python train.py --dataset="drawn branching plants" --norm_position="pre" --mlp_ratio=4 --drop_path=0.05 --patch_size=[4, 4] --num_labels=16 --beta1=0.9
Rows from block 6 of a small multi-label image tagger, named by matrix and row number. Rows with one number belong to one neuron. Each number is 128 + 32 x the weight over its row's rms, rounded and kept within 0 to 255. All counts start at 0.
After each neuron's rows are labels from the 100 images, of 14848, where the neuron reaches its highest value: "responds to" is what is common among them. Only what is clearly more common there than usual is listed. The data: drawn branching plants. In brackets: how many of the 100.
# fc1: MLP up (model.blocks.6.mlp.fc1.weight, 768x192), inputs 96-191
# fc2: MLP down (model.blocks.6.mlp.fc2.weight, 192x768, transposed), outputs 96-191

fc1.730 [110 244 163 176  47 150 127 155 113 139 122 135 180 122 171 125 145 121 149 110  88 125 146 137 110 114 116 101  87 134 108 129 142 137 122  84 130 131 129 182 173 183 101 143 141 140 113 109  57  96 138  96 101  65 205 243 148 162 144 155 156 206 169 106 112 152 155 157 147 127 146 104  97 164 182 130 129 116 112 118 153 114 101 115 151 112 134 119 123 104 184 114 112 155  95 168]
fc2.730 [173 126 141 120 137 132  82 115 151 190 117 166 120 121 170 137 176 151 157 139  59 145 181 128 104 141 108 149 117 133 144 137 117 156  86 124 175 137 113 184 115 146 130 151 118 134 149 117  88 138 156 179  98 160  80 191 133  79 185 127  85 110 140 136 145 156 172 121 123 130 129 146 108 145 122 115 138 112 157 170 181 176 121 170 139 124 192 100 161 142 148 145  89 138 176 140]
responds to: red berries (100); leaning left (50)

fc1.635 [ 72 156 157 181  99 110 158 117 148 104  84 121 124 143  79 127  88 204  92 142 152  78 158 132 156 132 131 179 149 122 127 133 200  98 128 124  78 128 145 104 176 142 164  89 158 114 153 155  84 147 164 162 159 116  69 101 117 119 107 133 107 147 113 168 144  88 112 146 141 132  89 106 113 121 126 112 151 164 204  52 152 161 125  77 124 141  81 105 137 138 147  99 121 109 160  94]
fc2.635 [140 131 221  93 168 147 113  91  78 117 174 138 126 113  82 101 142 139  78  81 119 113 140  71 160 146 151 148  67 122 150 126  78 131 153 131  72 149  69  90  94 124  98 129 111 127 139 123 183 118 142 188 138 159  77  60  99  80 136  78  36 103 119 140 115 171 135 104  48 111 122 123  91 104 141 157 139 119  86 127 187 130 132 140 138 116 160 119 120 166 142 142 114 147 167 146]
responds to: autumn leaves (100); branching: three-way forks (99); night (59); leaning left (53)

fc1.140 [ 74  95 109 139 163 152 109 123 145 208 110 155 129  94 127  84 142 103 119 151 152 138 126  78 174 125 151  82 152 159 105 143 150 173 153 168 144 142  71 140 136 111 122 191 145 114 115 100 156 123  79 137 128 102 134 189 124 136 133 176 133  71 148  93 105 141 140  82  80  98 126  96 139 166 113 178 161 118 121  85  68  63  92 148 102 128 136 136 163 159 176 129  69 178 123 115]
fc2.140 [141 127 145  95 118  94 106 124  94 117 135 114 130 124 139 132  44  89 118  76 166 139 138 150 155 110 112 157 131  83 189 143  88 141 112 100  62  99 112 162  84 121  96  65 103 133 169  91 117 124  61  81 142 171  77  84 118 152 146  92  34 154 115 137 118 116 100 136  84 127 129 132  83  93 215 117 138 123 210 136 201 147 142 121 128 152 154 147 140 141 154 121 137 109 145 157]
responds to: bare (100); three-way forks (97); leaning left (62)

fc1.738 [125 172 131 132 138  99 118 162 153  98 153 124 142 159 153 124  90 127 154 191 156 130 123  56 197 123 141 111 156 104  57 109 131 191 171 188 131 105  99 141 136 176 152 170 129 135 126 151 133 115  94  92 191 145 151  99 171  50 119 135 184  91 167 151 153 127  84  94 150  78 159  80  80 103 116 136 115  68 126 171 151 130 120 130 119 111 125 164 126 164 165  64 172 150 125 134]
fc2.738 [195 158 116 107 134 154 102 122 103 137 107 153 169  87 155  93 229  98 116  94 115 147 154 182 105 178 142  89 110 168 141 167 130 118 122 140 117 188 106 134 122 104 155 163 116 148 156  68 178 123 124 137 121 108 159 163 141 170 156  85  45  94  92  86 169 135 131 124 116 161 127 118 133  60 166 111 118 201 115 175 109 130 150  93 156 172 118 134 113 105 176 146  82 114 145  90]
responds to: two-way forks (100); leaning right (51); drooping (49)

fc1.677 [176 155 144 108 159 118  96 127  91 163 114 136 200 144 153  74 121 112 115 126 135 110 115 112 150 189 187  93 116 119 133 173 110 200 120  97 145 111  95 147  92 136 122 146 164  78  51 137  97 151 161 163 144 133 116  77 177 128 112 120 125 159 162 197 134 172 141  92 154  86 140 144  99 131 233 131 119  82 138 170 141 162 151 135 114  54  96  75  87 175 114  73  63 146 143 151]
fc2.677 [ 83 141  88  95 110 109 122  83 128 139 170 142 117 130  80 146 133 182 120 163  93 131  73 153  80  76 178 128 124 181  93 174 168 143 142 139 168 124 138 149 151 131 172  87 122 133 170 142 151 143 126 165 132 135  92 190 116 152 181 172 106 184  80  66 124  74  90 195 135 135 156 117 154 133  48 118 113 138 120  85 144 101 182 137  86 161 204 153 164 140 171 113 139  83 110 106]
responds to: leaning right (99); three-way forks (95); autumn leaves (42)

fc1.72 [107 101 135 114 247  98 111  83  96 125 120 124  71 142  87 137  98 146 137 144  72 134 139  81  73 127 163  96 121 124 101  94  74 125  78 157 152 108 149 148 186 125 165 156 127 116 135 136 146 171 180 158 117 123 160 100 146  88  69  95 125  82 139 160 130 131 133 163  80 135  78  76  87 143 209 143 121 156 112 122 165  99  82 218  74 131 118 136 145 160 165  85 114 112 157 128]
fc2.72 [107 125 125 120  64 105 120 111 114 125  70 144 126 108 167 169 174 111 110 149 164 161 116 132 168 117 107 133 104 130 105 173 171 131 162 182 112 135 145  97 100 174 123  91 138 132 100 126 134  96 105  99  94 145 151 133 175  97 160 174 134 161 129 180  90 109  95 133 215 127 197 116 193 115 135 145  98 147 100 145 123 102 149 108 131 194 168 139 132  88 113 111 120 108 128 145]
responds to: two-way forks (100); wide (91)

fc1.197 [136 107 113 129 113 142 152 125 179 143 134 167 150 145 161  50  50 154  93 135 168 147 100 152 130 103 156 109 133 123 106 125 120 137 125 138 161 146 144 138 137 137 126 108 124 125 155  94 139 119 145 115 141 113 127 134 163 139 141 138 129 159 128 129 139 142 166 134  82 113 156 119 152 136 150 124 114 105  59 115 144  92 117 123 149 102   0 218  99 129 186 100 119 103 117  98]
fc2.197 [150 169 179  95 144 139 161 129 103 129  44 130 131 104 133  57 130  97 145 145 131  92 154  96 159 102  82 157 134 144 101 165 136 111  77  86 168 115 134 116 156 122 142 162 140 163  89  99 145 146  90 134 137 121 142 136  93 160 123  99 109 132 108 173 163 106 126 153 113 129 175 132 117  74 122 136 131 119 177 163 205 168 113 188 102 157   0 139 228 117 195 106 104 135 125 161]
responds to: two-way forks (68); leaning right (47)

fc1.396 [110 119 176 109 115 147 119 167 108 143 140 107 156 119 145 110 112 134 135 116 110 145 147 126  93 165 181 148 131 150 117  68 107 108 201 101  98 127 141 118 165 134 128 196 117 125 162 159 112  80  99 103 128 148  78 156 193 122 107 106 109 160 134 157 174 155 160 125 103 129 148 180  59 136 146 130 135 144  83 123 131 165 124 140 121 109 120  73 152 151 160 110 171 185 125  71]
fc2.396 [107  62 120  90 155  97 144 100 133 150  97 124  88 105 115  90 183 107  92 129 108 119  79 126 132  67 109 112 112  96 118 199 114 114 123 126 139 169 137 147 123 109  90 181 164 156 116  86 208 120  77 153 157 135 111 149 121 107 118 103 123 117  91 136  67 103  82 195 105  93 124 168 118 136  89 164 167 139 172 133 160 116 133 103 135 167 142  73 101 121 126 176 143  49  79 176]
responds to: two-way forks (100); spreading (92)

fc1.745 [101  74 132  71 125 109 131 119 146 155 112 135 123 147 128  66 101  79 111 148  94 120 155 149 164  97 135 123 141 144 131  74 104  88 164 146 105  90 131 129  95 162 104 104 159 157 132 163 157 124  98 170 136 101 159 138 124 134 139 183 193  66 114 161  69 117 109 153 109 142 152 162  76 151 116 116 136 104 141 160 138 131 168 129 134 134 105  53  94 126 124 157 111   0  89 135]
fc2.745 [ 85 173 134 167 124 146 146 174 120  94 131  84 142 154 127 120 117 142 146 140 136 108 142 155 126 134 155 140  98 142 106 138 177 117  84 110 124 125 116 147  90 119 102 106  92 201 135 134 137 126 145  69  95 102 107 133 131 174 176 147   0  99 132 108 147 137 136  64 177 143 153 109 149 107 151 100 132 127 143 179  87 180 156 120 144 103  91 174 165 131 104 107 149 122 128 128]
responds to: wide (100); three-way forks (100)

fc1.126 [118 238 166 178  45 148 126 156 113 137 120 134 181 125 169 128 141 123 141 109  85 121 145 141 107 119 121 103  87 130 112 128 147 137 124  79 134 134 129 180 171 182  98 144 144 137 110 116  52  93 140 100  96  61 205 243 146 165 142 150 154 207 170 110 111 154 158 158 146 124 145 101  97 170 178 126 130 116 113 119 150 117 103 115 149 113 130 118 122 105 184 122 116 159  95 170]
fc2.126 [172 129 143 119 139 129  81 116 153 192 118 162 114 118 171 136 176 149 151 138  61 141 187 133 105 148 108 142 114 130 147 138 118 155  88 128 181 138 114 183 115 146 131 152 118 137 148 112  90 137 152 178  99 164  82 193 134  78 192 123  83 108 139 136 144 159 171 123 129 130 126 140 105 144 127 116 141 111 157 171 175 182 118 167 135 126 197 101 164 141 151 141  90 141 175 138]
responds to: red berries (100); leaning left (48)

fc1.605 [140 145 128 136 171 127 126  77 163 111 133 107  94 107 103  98 108 109 129 139 134 123 146 119 110  91 152 119  65 114 156 200 130 132 105  91 155 144 133 162 121 112 119 158 107 132 113 129 132 109 117 156 162 146 136 150 189 156 117  82 122 161 124 113 130 138 117 141  34 117 128 108  90 135 164 188 183 121 139 104 135 163 107 146  60 118 135  67 126 171  94  41 132 136  94  97]
fc2.605 [ 99 205 151 117  91  99 124 124 132 139 147 136  29  97 121 185 138 127  98 169 151 136 128 142  79  70 125 139 134 101 104 146 111  96 144 139 104 120 109  84  98 169 101  72 118 213 148 200  98 102 137 126 133 142 105 154  70  83 115 148 129 105 121 118  74 114 174 182 183 177 123 151 167 113 147 116 133 140 122 211 122 113  91 154 118 126 143 109 132 130 132 191 110 102 107 203]
responds to: wide (100); two-way forks (100)

fc1.475 [126 137 168 129 105 148 116 149  87  84  88 156  72 117  75 116 108  68 106 142 102 180 158 145 116 115 126  88 148 139 170 120  95 121 158 129 123 122 145  99 107 124 100 111 138  59 123 175 120 102  97 116 150 145 168  76 155 195 144 168 160 150 161  59 136  82 107  76 172 118 108 126 115 146 129 213 135  94 123  98  57 119 138  78 171 158  50  91 140 110 103 136 112 152  75 126]
fc2.475 [102 161 167 149 166 155 161  85 122 158 109 144  62  88 185 164 175 140 149 178 151  82 148 128 145 134 137 151 172  98 136 138 143 139 138 109 138 131 126 139 128 100 151 137 196 128 152  87 139 118 167 136 131 132 116 146 105 124 158 127  78 113  81 101 149 149 121 123 124 146 112 134 115 130 125  70 116 137  55 133  86 153 121 171 148 101 170 170 145 129 131 129 121 103 136 147]
responds to: bare (100); night (100); three-way forks (96)

fc1.212 [146 166 170 138  75 128 123 102 146  71 123 123  78 151 104 110 122  79 126 108  85 175 165 145  99 138 137  97 153 171 136  98 100  68 151 132 138  95 153 105 152 149 128 122 129 108 133 194 147  97  97 141 138 130 218  79 145 166 157 129 174 125 153  90 135  73 103  90 210 145  97 129 112 145 128 166 131  98 112  76  88 133 146  72 126 173   8  81 113 110  92 148 122 152  93  93]
fc2.212 [117 136 156 146 169 149 161  73 131 168 109 155  83  89 194 156 172 137 145 183 157  93 133 110 154 144 129 140 173 102 126 125 158 138 132  98 152 134 132 138 137  94 165 155 203 140 162  82 146 124 160 143 128 146 125 146  93 123 164 120  81 104  80 118 159 158 128 132 121 145 102 121 109 102 131  82 123 136  68 146  86 142 127 186 144 107 172 177 148 130 145 144 116 110 127 145]
responds to: bare (100); branching: three-way forks (96); night (67); leaning right (63)

fc1.51 [ 87 157 169 182 101 112 163 101 137 105  77 132 108 137  76 126  85 219  90 141 150  88 165 134 143 137 129 179 151 115 134 143 198  92 138 122  81 121 138 100 184 142 175  94 147 119 156 152  89 147 175 160 154 123  66  90 117  97 114 132 103 142 109 172 135 105 105 154 119 138  97 102 113 111 133 114 153 170 199  48 153 152 122  91 132 136  77 106 142 121 149 104 124 103 164  98]
fc2.51 [137 139 222 103 159 141 112  81  80 113 176 132 133 108  77  99 142 136  74  80 121 110 139  69 150 143 153 140  63 126 143 123  82 137 157 130  65 152  72  93  91 121  99 130  99 127 135 123 185 120 137 185 139 153  84  64  99  81 142  83  32 106 120 140 112 169 133 103  45 108 124 127  92  97 139 158 137 119  91 127 194 126 134 144 135 120 165 122 119 176 142 138 110 149 166 142]
responds to: autumn leaves (100); three-way forks (99); night (76); habit: leaning left (48)

fc1.493 [106  67 137  72 136 115 128 109 152 177 108 128 125 154 127  92  80  75 112 150  79 102 152 156 156 125 111 123 147 150 122  96 101  83 163 163 114  83 127 144  78 188 117 117 163 150 128 160 163 135  73 163 116 107 153 144 149 128 153 181 176  59 124 140  85 121 116 169 123 135 138 186  74 123 104  79 103  97 136 151 135 169 147 138 138 118 105  48 104 110 135 159  93   1  94 151]
fc2.493 [ 90 178 132 158 121 150 142 151 128  97 128  82 144 147 130 131  92 159 150 128 145 113 119 157 124 119 160 146  93 135  89 123 177  89  99 124 121 142  95 159 118 137  96  81  97 218 133 135 133 114 145  79  91 125 115  97 119 161 158 157   0  83 134 123 153 148 123  63 186 161 187 102 188 115 144 120 138 136 150 190  93 159 158 122 149 100  68 146 162 140 132  97 150 113 140 127]
responds to: wide (100); three-way forks (100)